Weights of a small masked image model: 5800 steps, 2.5 epochs.
Rows from block 12, named by matrix and row number. Rows with one number belong to one neuron. Each number is 500 + 25 x the weight over its row's rms, rounded and kept within 0 to 999. All counts start at 0. Numbers have three digits each. After the name is the row's rms in percent of the matrix's.
# fc1: MLP up (model.blocks.12.mlp.fc1.weight, 768x192), inputs 156-191
# fc2: MLP down (model.blocks.12.mlp.fc2.weight, 192x768, transposed), outputs 156-191
fc1.226 106:522488520533516555522484512488506514489493519488475539511476503457540558515523512494500502450467510470515470
fc2.226 129:529549498508506468536469536526465515510491514484489529562507497486503506488542477450487516482477511536466477
fc1.229 169:476540496475490442559476480484526487498499547476466491493466493515546486492514489480525529500462487517496526
fc2.229 170:496498531482447491486499505517492504483528532522466513492492506492485525520525533493465511526481502475495526
fc1.230 070:530498473485523540493462512509517516483494515533511490541492464488492504459491476486532542511539502504488483
fc2.230 080:493514533523504499492491502484501475499554491442477447447504510519517481533446506488505521474501476515460572
fc1.231 097:504493510456507508474560549478521519498470468508485530521492435480486496493477505501495527466517491529527496
fc2.231 099:475492492554479520560518490510452465479499519493485479524494517502477510515457510544486523498499564525532494
fc1.233 073:510496494506535509540497511511513502455499501503532491504471500518543473500536471489481491510517468521482514
fc2.233 067:501483493489515485508512498542495498463463456462506500509517509437505547513504466513519519550519485471510483
fc1.235 072:497580532450486496468514490471517482523510530494495485499452522505511562553524487497505510476490499536526512
fc2.235 077:513512467506504523479504489477498498533527486529488474520517469508520513472476549493478505447496511469488486
fc1.236 120:472516511460519504490513504504514484531450480476456475499470494504506480517530505503471513494496528488479491
fc2.236 128:480533515539478500457511490505557482503513504506543498459533451460516541523483505489517551485494454515497506
fc1.238 144:499466497510521524478544521485520463523496492494498460507483489455483540541484540490527467448494461490520465
fc2.238 144:479489486490488447465496482489477495505471496471530486512498479492440496513506501524474502469501466483501534
fc1.240 110:470500511481474494536472489484542477493548530499492537511507476467532472489526528478480489519460538488486490
fc2.240 112:460464533507497463496485488531551528446508454554512509538486495523489478504548481511503454499477497501474509
fc1.241 063:455502494498521525500495534505506476486526484509465554470454543486499464481495496500507481507488508499502500
fc2.241 050:487487534499512478507513482497511536497505482522482453494481476487507491497503491507519469472494527505514533
fc1.242 111:491476481487529486553515507539518541543527554482502494500505501518497512521530514461476484497496509520492474
fc2.242 106:496502489464503518498515491528510505495494508534572527462498477487521524481458451456486463537483479471542483
fc1.245 144:500491496523528466505522477546505446453455518510517510523495469514514520480506495488471514557549456496509459
fc2.245 134:512481463508536468501447520523486519501500545512520516487498510458478493500510504514510496506478522517468473
fc1.246 148:533508451501521503509488516484550502471476509528527497526497458525496505496474482508522543448522525549523493
fc2.246 142:497490497481474474507511528523499508482502535522484484539491500475471458510496495579550486509507459458521508
fc1.247 129:492500512523516531539501530496543492509515517483468538535435506527499508504523477499470496489523499515480508
fc2.247 140:513453519483475474518470482530479547495464484479526505496530477470515500493505470535545466494515515458493489
fc1.248 065:505524493496553487525538491516534439478518511532496497461543506503518516462534511507488477487528552507515483
fc2.248 058:516481509523485503486525505477508566487494543514485537502483478490466545522505530483487504493493507512502546
fc1.250 170:497522478509443518502460547477515495496500483535524529509457495540466493521522511477533530466460483462523500
fc2.250 171:527480504477462495471496486509482510495487535467456464496493510511525523504541508476545513507520529461504488
fc1.251 144:472483521492496478495492451477526472474526505493532500514457580466503484528570536487484492502518520521474506
fc2.251 130:504476480529447501547510499522493488497534516483535501519499494485480458481542494504476559502475476468504522
fc1.253 128:522502492509531506490534544526544472488478490529502504528466503483465502507512499505481504520518482504515485
fc2.253 141:451534463533494524546480507520506523462468462501493502494483488524504530470469537508503460521541514467487497
fc1.254 129:502493509509458531527509502494503448539524521483467462449512508493494496534508505447542513505490528472501490
fc2.254 159:508482480470505505495498492523508472512524463503462505547534492521518508502502526512532449429483526522474483
fc1.255 146:530547491502504506512502477497560471454468572470512470489506488511507507537497535510486491476479505499517534
fc2.255 145:529481488494463482511493519494549504498514511494521514496522454483506520450517467543533502522507482488532447
fc1.256 146:490515479498500514465466487516514462471513502480462587515484517533482451507487467483551506482495520517470511
fc2.256 148:506502500471512489477498489473508480508485548454546483525501436534497509481493473505474505465461536495499463
fc1.257 009:470537530489486474505510517494517502468539494515476528481450493491489465510497513475535503478490493486465509
fc2.257 011:536506454556488499497531500491505497515524518504510477494489508538476517490470469497528506522482491473511457
fc1.259 112:492479524508488513547469521519532486548508512504511496491490513496525500493493461496532527477521505508530497
fc2.259 116:515466505493501503463539467517529503521465524517473536536482470472506507508490549530514508497504498460474493
fc1.260 142:503492529510480520525516514494504506491535504503479495511492540483496519490460540475511515530480491516511542
fc2.260 123:450486485476466516509538534531514509482512519526482477434497465487508505539523475462487500517533483486487479
fc1.261 037:502472525531502489518531536493536429513499494468487497486493530517544503512467467511514503477516479485486474
fc2.261 042:511503472530453513503500502484520537478481528514524500523518484489502502519483523504489521480452531489514516
fc1.262 122:493516478521504498533495497497525498544496490501438475478469472493463500547452501534487510480488549478531483
fc2.262 130:505527494514481517554487482474477530500524502495477521495555526469504547513493466523533468475529494521489514
fc1.263 126:509494506502524518552487506513486450520454465498481476538495493506464505512464504542507527494493504469482447
fc2.263 136:447476472497529525495467503482511497514480466496492522519532481521480484495487575528493536480511500514517501
fc1.264 105:484504532444511500505487502484509466477486518546471472502498481503491504493462523479493532525457505528510502
fc2.264 098:504514488461481494482527488478516497484563437528468464535507547507547516533528494512471492525511479475511481
fc1.265 129:514504512455484498509448520487504466498518498489508541513470486496505505470506505476494510463500502521481503
fc2.265 150:543542510485485492487526529536497502477501489474504528536456483520498531541501541509522470484455466516514470
fc1.266 115:487518513497494538512518472543475492511522491439530539568528501496496470519440467492463534509506490497512428
fc2.266 133:489471573499479469513529468528465483475521482507507481477507529498486485500506512505522465525508493540494469
fc1.268 136:529470499476492489462525502513515507531508532499448497514484493490518493478486483509509477493479523468487498
fc2.268 160:490498513446503520488464509489531534505480451495503517460497520502477497513468519499522481500524498519475509
fc1.269 075:526531534520525456503493509485537427451473531501476526524478522514508498516528524525533455475502502545509477
fc2.269 088:522483420516508450479497503474478509485536501514500483532511513494455479467513484524494509491479484487507548
fc1.270 137:462511501471504512500509449497548459523490553499507465454535482505529480482499504519503503545496495506481480
fc2.270 129:469521511520502514490513477521526502524449465470536491506493514493448487483502489478475489487475512509527522
fc1.271 136:506464499531486487507518482485496459477504535532515466487484506515476494485482430505518516563569494499468496
fc2.271 134:498505555520460474480523507510447526513522490488509518447479517506518485531509456521487470481515515495498484
fc1.275 168:521553506491453539515501489547501493519523520478496533462431498474520525471504526457507523477480531547519476
fc2.275 152:509498464517508459474484511533486453487491497504466470483486533550509527489491475519496515488523484461471493
fc1.276 092:518505516512522488493461467474542454516498540471507454518495565514508464498505482481511533532499506532520486
fc2.276 083:554493509523539498487503491579472479450512474486495471527521529489519481542523494494485521481494495480509480
fc1.277 112:498497505497522540505507534453536503511465509462498480511506499487491486494486534530474493480513512529525508
fc2.277 098:509467486476455512491475492483531469508482544502523510514553484492512523487485475533482515480513523477519500
fc1.279 122:493489499513539513528495559485493484437465512525469475542483488482478532500545469466529484483492529480488477
fc2.279 113:504512509529487564515501478445486522494477487530501524483512544515473503496512534517505494469514524500522477
fc1.280 126:502494541504484516517474500454489478511498536516524496481519456510506526534472518529497489429488540501525531
fc2.280 116:462507471507508501486500502481494489491494556531494526527480485474510457509490469452539483517494522487475541
fc1.282 164:505522508541476520503497503468508486474465521494548496541520512488499481551506533509518503485510530499518497
fc2.282 175:475509510527491527483535505466496508495498495492511509513509517494467515514459480506520527486517509480510481
fc1.283 175:495501550486462498531470513494539523534478514527484472516481456493513490541509515504434519500500477498507450
fc2.283 149:483521461512530475505460508493506493529515518504502512533490496481547528475484555474471483478520480489480507
fc1.285 104:544512501491492516527492511514541499516451520486493543497469516511473503474540453471492533507521505472501524
fc2.285 104:514532510456469517464532504506478561444530442502525481521497469495521491496483472531483498533513479484495456
fc1.288 129:476460510485506529538462499497529524512501481429479444548517494499526481544513432496472517482513493489501471
fc2.288 146:504497501492514541506485473496504507490489471501489503503543506504465447536491494515468533512532508515510447
fc1.289 137:464511501520456508501543493513547468540459592495522494479502511493485515496541503479503503520507543509519507
fc2.289 140:476530500486538485500506488480469485508566466550491485511490550485532491507543476478503493497501490458447502
fc1.290 011:519542524479514519520495502505464487482523504538477497507501469514482493521471488483496498524495508514532504
fc2.290 012:534513513496456510442483529453525500525489455466500478460546523461479518483536513550551552461482501573513512
fc1.291 120:486457520486534546485479538474492463459500540527484499519543542506497472529511486517511472506513470510472479
fc2.291 136:502515470479501467485503525535520515468509480475460476520481534516508515495467499487519498520528456539534496
fc1.292 096:470517493529463508497511491471538456519499522536477522500497505489505476472479532472469517523501509496468540
fc2.292 096:491523442489503489496510478506466544514491506513516475510502480515518502502439507524521507518513524507525529
fc1.294 134:513499511477511489471475458487496521492495543540476516501523489497487525546482484514509500496485517555471490
fc2.294 151:540491483524522485457446487494471509512479480483488526513511491501482504503467541502450516569522531531494468
fc1.295 058:532536508498542469517511483497523475506442500518542474531497497470536496525489455482503499474515539501480533
fc2.295 058:525477491467498441480502484492473521502475505480504504505498492541550532490474520505499449500502501486513519
fc1.296 155:522463500518485496496494509503505455549527497528520504537487430555505508479496462486509476502480514508483503
fc2.296 165:539497510521478531483484472548530503491475475508516512543491537554495501509507501506511492501490482496522514
fc1.297 170:488553473516451531455490486483487432509498482509509506524524495487483517531471493480534530509476567520534548
fc2.297 158:498508496523491534496509455509488530494498516502450489526514526496511506474550434469489518536519501525558486
fc1.298 141:498513538444474461536544499489542466513487529495515500525497542516481528506522495500487501478550497481506505
fc2.298 135:486488504532541507484506464488500465441469529545528509541540496524520476475539502448535479444496568505546520
fc1.299 017:509502503518450511527499502505495511478455506501508509515456525497492493482485474482495432486467509494470436
fc2.299 020:492457498500545541478493472481481506508513518468501458507511518475541489501479503522537475475483499502513467
fc1.300 096:488538480517483469495476513536510470473509507472498461496430497524491490500481463468499429474516534493488467
fc2.300 087:502521478521475498452529520487527518495497520480563494472477514498499490452529483509515505488515506461468499
fc1.301 148:515510507490490484548516535501516505512509532532494503558558493489496468528525516496463518495500533513475493
fc2.301 147:497477464456536512538521537496487477477520459526459575507500533525459507502486465513504507486528515499486463
fc1.302 147:528523487485468487466503476483511486518481497470509474519512523529524550500501513474495501494509501489479503
fc2.302 165:527520555514502469501529464535499501485502496491517495485481466463504530473477500497543476512505500532491521
fc1.306 197:477489494486535506492483491497516500507482462487508489502498516521462512485501463544530520521515508524442477
fc2.306 160:531482493533511524456556519459466557506465487498514511449504513487490515462444508484486479501450508529541505
fc1.307 011:527540476523531505492517547475515475497509466517528512511521571483452508478508510455472520463495553506477491
fc2.307 013:533518512501457462515473459541463466480483528499524470537509511477504482482531499491477462479497529514498525
fc1.308 137:495517478517490504517485509485525479497507475519480507483483489538528478514465435541546539450484539526500488
fc2.308 135:490481476476517504456491493487460505512502529441476474471478497490503547533512522450536530473528506521509499
fc1.309 095:450464506530481493517518526510511495512474540511475493490532547519497484491516465481472523478498479528507481
fc2.309 097:485548537500513506433493531446510528510462474455461491487534495491482499534524547471510488498484496486504500
fc1.314 148:507525537481495490475528449464547506552501488524486525499501524492497575471505539476486501503487549498450499
fc2.314 125:510483516515552519505464476508462444475514510530496532494536493493516520491515484468511488510521510465490508
fc1.316 117:545518496521524526490480502528546494534475502491504494461459507496469505510506484492526499508497526462489532
fc2.316 106:488490524474509515517474481483542508455512527507479518480501482487524527532540538502504535557490485462510522
fc1.317 009:507507509498497523508477492476490488510468516531486477483448514551521499540524474477537568481513508493494526
fc2.317 009:488488515494491498513505495541508475501468477515522526502520465495511516503467442487508492532469507514489519
fc1.319 128:492491490492505538500531526494476475488473479497525507523522479492472496489474490485470493492520523527489488
fc2.319 109:451518490474485494487492497484516480537505502492490534507473504504527486505479487505508469523469452518463502
fc1.320 150:474509488514492485455512462483510474527468511539476501517512538490519473504499529483563461523492511504505482
fc2.320 134:509513512480456560501509502469507514533505514499509478536494514500484486501493517497508489472507529518508473
fc1.321 084:509475499474501468508484514473523530485483522516496518541494497469486485546531500503473490498562489494491464
fc2.321 095:519507459463462502483524496489505523514479474505516520482517459492516470474472505516513500456538462479511482
fc1.322 013:500516510466473522474486543479507467477490479465495522492525509488528448479491489511535496527564473477514538
fc2.322 013:513523521524520486502502498490512513456503496480591509506458482513444491479467508517509532454484548531550499
fc1.323 101:464456530504517464509483515499509449484495509503511490528493473560495492512519499474516506499503520529518474
fc2.323 127:521527483490444485524463533515509520519476513481482481453496473491542491459526527502513502491500559496486516
fc1.324 097:491478493538484501472498489502472475543503501496523495506522511490528521496524517536467497540518471477499458
fc2.324 098:516503495472552491468520467527515511463450480488501515475489497499478504487501511498521514517493523492508533
fc1.326 119:463507535520529482508490472476563452509493471516519506532477507484459508479542493531496530458523462528510501
fc2.326 143:515460466532531493522459485518516502515470506499508462493494551531522505484512520517486499486525513488500529
fc1.329 022:475487495479505463485495488501485495505479536498479554501493489523463502485528510474485501492497469512517500
fc2.329 021:493502526475522535517513525454493501467521491489514473450538486496489501531474492498511467558551508507518483
fc1.331 174:527464561517493525474479473519508499456548498473496515498515503515506556504487532473503524510468525483490457
fc2.331 155:482460516499477470475494526479479485501471537463525481523479514498523522532492491475511465494474506513524486
fc1.332 151:533495469502489522504503499443531520490493511511512469519556462490504550496490527491436530502475524526533480
fc2.332 154:514480511496494452488541488502485495494499490486478513459551493500506529521473522470524529494549520514505492
fc1.333 132:502459480512485517510525468526508506498483492521485487483503483535489515530508506478472509494457537472554469
fc2.333 145:496489492498489491446520510499491522476490502516475463496512466472508466552496486499513508428478505506508508
fc1.334 016:540523510481480485542502469489506492507485497473485482467506497484472539494480487493484501525493489502465477
fc2.334 017:468469501533491468513495508478459479501489516485482550510449508522482474488530537501474491512535516442504491
fc1.335 100:470526500480518498517501513482517475462489502473513493517513513557496493487468531482480504475484490508494479
fc2.335 092:482527479515516487490504488511483493451512508491463523481462474458485527503494496485477482503483514517522544
fc1.336 124:497486513532533495546458505506532448466502514484483510512504464480516508551499454469521491505504560511482487
fc2.336 142:496492507502467513481486494533451514531478518510547488493477534483478542510504526474515514517495510502471492
fc1.337 021:492526506533518496472445478525480451495537478505507508514474535487493503457486506493490523490518530544541489
fc2.337 019:485519489519519480454528486492548481509475444517512537501479576526524476498501495505523470500470480497487529
fc1.338 112:521501471540515522509491534510541444478444481512547502530510508527507494487532491453480539505488504533501519
fc2.338 126:538502501530501438514451514482470488498540491483541475505476483491512479530537501473527483493498508473532501
fc1.340 118:503530510475469507479502517475533477532473523550516527514519440529498513475529521507484508530477523503494513
fc2.340 131:507509458508474481498493549524472531499535491506486526498500478512489516562523472484501552526474512507527498
fc1.341 067:472521483496505494473509489511517495528499491514547474516487526473514474519442520500501515529530481517503487
fc2.341 069:460543518520452499493513496533512501534464495476481478481473494510531475519482484490518471493538526479469492
fc1.342 167:476503531502529485546503513537529490556483520475481489510502491525506517515498486524523509496501504502508515
fc2.342 167:494546532517447451555486498479508472498518525468487493467494535489506515500468497479467457463490570529502466
fc1.343 120:481477502495508484511503501574533487550499476516495468479481516478483520515488483525481521560511506539534514
fc2.343 127:481542500470499486493478533481505519475513484490468442512468483481484472512525523535517481471446515488541546
fc1.344 143:488456499510474506492469497498492490492468486497476522531499546504549480515502528519508507543459488532505450
fc2.344 154:505492491518514503484463470498501501446513518514543520504495472522537444475514521514519472473505500493496526
fc1.345 144:476499535518484473542477469499508505517478480447462498517482456508471537503468494500544480480564492489486477
fc2.345 157:481494546509543514453518461457513527530458531485505467475543530519491508504527561521544521527534550470487470
fc1.347 076:476461506509517515510490510485533518494539495513517505532466501538508517482440504531522463476508531480491467
fc2.347 065:493538502497516512444483466555497502509478503481519507558499499520529523532536519489484499500471490454472506
fc1.348 128:498474495488478508470461513529510516507537531517508499499510485500535468504538480502510499506477451497492497
fc2.348 137:452541483549490516528491484544497538521522526503520495441483513498519511490505545519492480497497487483500529
fc1.349 138:496527493502498507513478517490548525521509500481533487475516511485493480503504467485546541467520500506507444
fc2.349 161:498520496492472559514501547479497511522436489545497498481524496539495531527515486543470516486516485483526519
fc1.350 139:519450525547525520502524524470554453466495499525486532497470474525507489450526454493509495527474485498557511
fc2.350 140:520506468520526508517467525504466489508458505503511497492482538476453488484503522501516528514530480528501480
fc1.351 138:484544499485470490526511519474575460466507491525480475515512518520520530509498526487503509532474467532495468
fc2.351 145:508473480495489476474569508499452510491529551471495495508514516469473522504477499501502483511513464496546546
fc1.352 121:448495507505443486474491483462534500549494500496496503468503531494498503516503492472510501457488505517506510
fc2.352 131:503489518542509539498521488493467520526446489503486549489566473487522480508505528553508508487490482479498485
fc1.354 123:542482482490544465528533525471525475473486492505524511510477508504454492527525503470450512556512492520496533
fc2.354 147:471514470505491518464523468488511503481525485479531519482442474524478467521473499476524502473525484520509541
fc1.355 130:515568519509502496546540486465536435507483463505519512515536499471501495502488485460478537489475516425515504
fc2.355 144:505535530503482469513485492520497499474505507523511483465486491499543531543458486494520490503539546477494529
fc1.356 117:499511485450520536533491493478580489503481528485522508495504491533511478465504477505507550469482521469487515
fc2.356 132:502517516488531483501533515503494515483501507465512449476508465542458486519479530476515518506498499496496520
fc1.357 114:514480478517504489521460513442519491506514487500504511531490491506527478531485464479505465539475495504447485
fc2.357 133:454479516527533505472516495502443501502474467466495545520513510515539516536464520487491494504480483493520496
fc1.361 133:482484498484521478499503514499543463500530550499459518502496491511497508517462499478500514515513518487520471
fc2.361 141:542475449476502520505473489498471499498525491482517481471488462498528455511498524505489447484481526526468501
fc1.363 148:524488514504487499495492518472527490542466510551504459522524501539487507505485553497526472496536464498519512
fc2.363 156:560461489488465503514473486452542485481492512531490505480515464491522533519489473474513477472544513510505504
fc1.365 137:474496548507483506506495446460512510488496521539473497523506528506488479492479521524482490501506517489476518
fc2.365 120:482490467510500499491533430501479482460463484481482526495523532474524504518504490452487525507511488490497490
fc1.366 129:527479527510539478504521525485521478502506528523495473494481471522528522498491521468498496513469522502515441
fc2.366 114:485484496498481563484493516551487538505491497458539516452472538489482509465506469528511501453505498583498492
fc1.369 142:528488488493479500507472464498505465505454518478497488466506469508510515496485443525494514511473479513506484
fc2.369 166:492464478490451525458567477457508504472526511538501467451500545510502477496496477510533485532442504544535504
fc1.371 109:519512500531496545505446518490519465517504517435544501498518477509455474502497488515507510507486507483536483
fc2.371 102:496517523476502471498547462473561508498484478509511513485466483527550504456483461495502518508482506537528532
fc1.375 007:516503477517503481493521493500494524502510539478491505542483517527490509482539522519551487491478494465470525
fc2.375 009:541459540498516539507491553508476486474467473487529496536504463553492487522482527500521499512503492536538499
fc1.376 136:486535472494490530519502494532510434523491504506502483502440519493499518478495504485487516516499504498463517
fc2.376 140:494459475508485512498452497509469502459494484500499501549573470492531514516492485509525478498500520527511499
fc1.377 080:500496495493485490511474495530508543513552502485520492543492533461462488489518515506501517544456518481467479
fc2.377 077:489522493471511459542534528506524497510560475429524478533484505498489495540504466504475485443522515493522508
fc1.378 134:541459492515534482510499481506554482484474474514508528518513479555499501480487493479480469506446478497498520
fc2.378 132:488526545478483495517515537501483454521498534469488494489559477461480523516525521532497526525482492532487431
fc1.379 141:500505497478509494490506484549543513513520523516486494489495480421535459525501465454511516508556481534502470
fc2.379 136:501524514508512541505509488490479495485499463491471491503471510485462500487466422534506498493445496497515497
fc1.381 114:485506481493520493552531511444526443503483493469531477507472488557501520474515506469489526429502521493539525
fc2.381 109:467513444500468496544558477501516519465518498516535512500495486501493483482467473478477482484504489509514503
fc1.382 015:526500458522527504517482540489506493508495471522503479561509508474502461465471527515506534459499457479494510
fc2.382 018:547488518505516513473518486500509471472508469480533484507487517472489489499536526484470528538489493530507535
fc1.383 121:514508478494447520506524492469508495496487556509463501541502484480502483502496508489519467533505514486483482
fc2.383 126:466470506496490467495497470500461524472533529472449527458508502472506478513492524480498510478500511500549528
fc1.384 109:493478540552482500453543487529495509501470470522486518496482496514479515532465513453505493519477500521490486
fc2.384 123:480480476475442505510481495481492516487497516485470529478461476500467558574497516501526484491482491513479505
fc1.385 137:461502480542466478507495549517479479522467495551520469545508448463503485477485494500468522511522482480458526
fc2.385 133:510508472502515478468492494495503539493481539475525537486554506513480524566499502517471470523499548456499482
fc1.386 123:525516507540492461531526523489485469481509523537482472503502557495505501517481503526510482511532482482534474
fc2.386 114:496490488490500547449493531523486495513511535478501542532478485484477535451515527544477481511481474495509496
fc1.387 124:524525465521527437512461485506508500519507504473490492531497482469485508498477462531489472529475498497491501
fc2.387 121:471489472497503529487466502514467502481467476461518450503520513518512488535533533524520494484491503513463473
fc1.389 133:557483534488511482530500479498481488484484479490508534518543494493464490434526464502495483502507549520482495
fc2.389 129:515525544482524524484488517483499508530500468517510467453525522479509512487474526504503473561535454454552534
fc1.391 133:467533512502463485519477484496508460474513463513502542504486560520539522534554478491518509482511500495483500
fc2.391 137:528504513469541518551472451499476478473519502485499539482509518510485495494507500509502488516523491519509522
fc1.393 179:488525483518503498521469512524534511478470491542507481482507463505514515519520534464439497493496461537490506
fc2.393 183:506527517541455493491494536510484438543478458521516450540484504466498455498499469469500501515485512490517524
fc1.396 123:492450504525495486488478493463532503514483511475486492533491529525493526502544523499462503542517511471536506
fc2.396 113:477496537496511501505527520485519515527504530506534468484500495476488499488481502517487511496503481503496517
fc1.397 097:500491479543475530521454527465515527476451514495506515503501485507501503560504498532562478473464487495455457
fc2.397 099:497535498522479505512530515530539513524539442481460499528500520508508490442510495439501474512483527500523490
fc1.399 165:461482498472485482500498501516489487499501519481447529537462515551504490522460475464517516557516511501497499
fc2.399 171:457499511509482481499505507493491555447488516469518475520507486474519506509504517485456476528517547529510500
fc1.400 122:502466484452478525513485435490519492531507523506475503458465507511528511477485508508517482539503547471492501
fc2.400 135:512555506484511501457512492542480519507494516473463536469478537526479510473510484527522499504508492477491498
fc1.402 025:467537512514553506529490526489554441478490464548498506514473450520467552491493504487473476515530491507555505
fc2.402 025:485489522542518535500501473502483548477528481496528497517467530499501450481472485505520472502459507548512517
fc1.403 067:513518463507479503494487456512489452464460503526503471484508523527540501523471508514474563508496508501481470
fc2.403 079:494497504520501452486547478548497479443489497476528547523508493507484476506505483504485498489524521478478494
fc1.404 142:510496454487524504521487506507546486476446529490498508515488548524507520460505485471485515513449508499479498
fc2.404 138:547469467509450469454512471505508504507536508480505489501478484474515471528536486480522519500494514505489488
fc1.406 107:517459510513446466477520503464544498516465480529508496515502461491478475474487486499483491523509498512497440
fc2.406 129:525456481459480491477477502557547471496508474534505518467496501472488499511545510512507512536506465507522494
fc1.407 131:484484483510464499508505509529502445510494470490471500498495508519472473526510470539531480516507530462521471
fc2.407 124:487508491474491480475479471474457515481488495535474472458474551512513504486482503479505532508535466524474501
fc1.408 115:514505516524479501542523508477544503515523527507495519493505468486471530524524501423474517511514539478478477
fc2.408 122:523456519503487546457494466525479514514461495497490463466488512489496524537517532550509455511499478478485514
fc1.410 135:529510487538499501476500527488466483499508538487522510543505503503455543514493475501519540480509495467476508
fc2.410 135:522489494502482478504502502516491501494498515458488483494467494464546483534508519503445498471475514482485526
fc1.411 143:509444515494530496546477496493548494520541522503540465505528466509483492534523474481490511506457490476503460
fc2.411 139:472475517506513496508541498457502485490503502523495519496560536502495530516498525499536470499471482489469479
fc1.413 142:436500508487522540538525496522541491517480540493502500496514520521489454459516533490487515522446528501495421
fc2.413 134:522505502490520514501498499466549503507546491488517533516468478503490507543503514502469486518523505507507489
fc1.417 031:470448493535490511475485499480504466481500479463462534528534500475479534507523496519489446478517517463501487
fc2.417 037:469498471540480483480560494524546505465492525545484489500523491461535490508472532496513520501492495478477503
fc1.418 065:514499474479533480518487500479495510498470544553511493515562498462460510496462442524522537476499491507476489
fc2.418 080:469500483572493483503541553506480468451480499438481498516465498496489500480540540489527527528464487523506500
fc1.419 142:531478536484514480538493505528498491510484502477491512496484465467504514454470504467506519476492524478499481
fc2.419 140:495473513526474475538481458489563487504508500473506493458516500476502536482492539460478463560517539501491512
fc1.420 133:541483500472538501527443494489556478476483569514538497460459492514495500478477487518508484465498493495499469
fc2.420 145:485515464509472524470474473545489530507436496454541489469500499504563443503517482530465516479493508503507493
fc1.421 110:512525500499510499534487514508501497512499478531493497512538483473500501486486492507445474519500504528493495
fc2.421 120:507515481513507486503459488507475495483521475535499506534511514480510532458546465498513510497533482493481470
fc1.422 089:550499497495528476508504518511531490509471528444487484517476454477512503495484486458447480500529520466494503
fc2.422 100:495511450508498474502448448489503492502520446536507500563511484501534460506536511477506505521466493503515479
fc1.423 127:497481482449526472488486504480528494521469461464503505494499486498496509453486520543451502480509470485495534
fc2.423 127:527483527439450529484500474504486509497525503485511514488524524516532494549555491474485467505509493528473549
fc1.424 007:509516485531521480493474524502483525537487469532477515539526515479515479505445471519497521522473509498469492
fc2.424 007:486470511529516487473527498525493453487518488475491493532558497464508496515495510509521484460536503515496447
fc1.425 162:500478489485471539531521503525554506544438463522506465465486474474502558498478521467472500502452514465492494
fc2.425 153:457558494442524495459545523485469484501533540455512527464524512496456508468483498474534500529487484513511501
fc1.426 012:478552523446464576513453439474512424499496533511459474510457519493515510478505531511478495471506518524511482
fc2.426 011:468518536493525486510493476508515466523491502528496529534485506499500478500496504474514520481515519524455499
fc1.427 116:489520504508459491532476472521529475491504535504528473548512461498481504485566508515482511457526504510486468
fc2.427 116:478515498492527549477485476512495505464489525485498475508531480523513532443461558484483538492522531503479526
fc1.428 038:460521468438530532490539524510507461460478511475476517468510471538509557523540495494508535496480521466499475
fc2.428 037:464479551504497520484436533480490519510514500478471509511483520509525485557483484466504537464483507482517504
fc1.430 081:444482497483479470483485492486505452504506517505528519518487530486508511467504498514522519447483516488524527
fc2.430 087:501463508509502444481497519521485488529532516502522551473516471520503482494442502499466479547560509509510527
fc1.432 118:490550472507550491468480532468467424450511497454552478530536519490459502522528497480528484461490482530502487
fc2.432 121:507513504503471515465495511508497529500484485458461498503502470514514494457505493510521517532497470470501464
fc1.433 099:489481500506490510486555472469520483508511507499517473530471495481501530516505504511441527533482549495561500
fc2.433 104:499512497537505522486518493484492493487467524482474524513488493504484494552503499539521549524481551492496491
fc1.434 150:495492495459474513502457501507474449522500492517476504552488480467522487506508520485466471490467507452509495
fc2.434 130:455504447501493526515510495487494460455544505499494537505525514474510514532512466512516532475508479512512487
fc1.435 096:446482503485511482467481480497530467494530515447507540493491508504479463512493496478498492528535490486459487
fc2.435 105:538477484509479484493465496497508494480523494550506476512516494497499522513497493457445492507545502542529529
fc1.436 137:559483514500533463475507516476483474544496503498495524499492501532520487492495495500495473478484510496460495
fc2.436 143:497482514569503515518524490497518528527454537509502508525526569518536528528456508522506458493493563510490514
fc1.437 029:483524518494507497505518533479505530500496533503473541522508473510497473532511500507496528478536482440535510
fc2.437 028:533482517485479501471493480491497524512485554499533544500501458548522497500454487513542544487551506523543506
fc1.438 130:435516502493516481518495475528548479536514514492475491492542503534479514522446508462489544550491472477507516
fc2.438 158:502474527482522541513505559503509518510493504519522527516482552473488466484496534504455487510479467464502518
fc1.439 141:550492528501471457530494508544534447531480479511483504549481518473505522441478479508527535551514508530490488
fc2.439 155:515479481555518483494473555526502491516443519542516506465495523477517483505510484486530489493503507513501496
fc1.440 117:518479533475469495519513479498504520479533471543475501560496518494488524508495467528473495495492485492521438
fc2.440 123:491515493490513490495479514499470515525528518533517495552527476557541524490541543485490490507501522498538469
fc1.441 151:471485536525477519537512482491523478531540492468509507515469489518493504550516498508480465564532475531544505
fc2.441 161:529550486462510476471544510508498466469489505517517522471495527472529510492519523458493488499508497510490478
fc1.442 132:542492483496507491526511475485554482455517528468517540501450477499499492493523468506512523455508510507535496
fc2.442 133:558520496554522479519475537486482474449519507525491543441504518483468526515521513449521557550482523521521518
fc1.443 118:521482491489495494521527473493491476528518520472471476490526482507497532488489463470480525498515471497518499
fc2.443 104:505529528485476464481539497488536512469492461503529547518487509534529478509484480531463481509511498497513488
fc1.445 027:487482473478500498518447503520526505566497507492512508537525522457464541527476492515536487484484501505493459
fc2.445 028:485509477478536557467511515509506479502478524515543491507495524494459452493498507503486516521523518496503504
fc1.449 007:514491480484484478514530528496572537513513485494494521548475495508436577491512471494522516483516483511521492
fc2.449 007:504498497504530471510513542489497471516537522492495455516498517535519507501483497502547475491455515549549531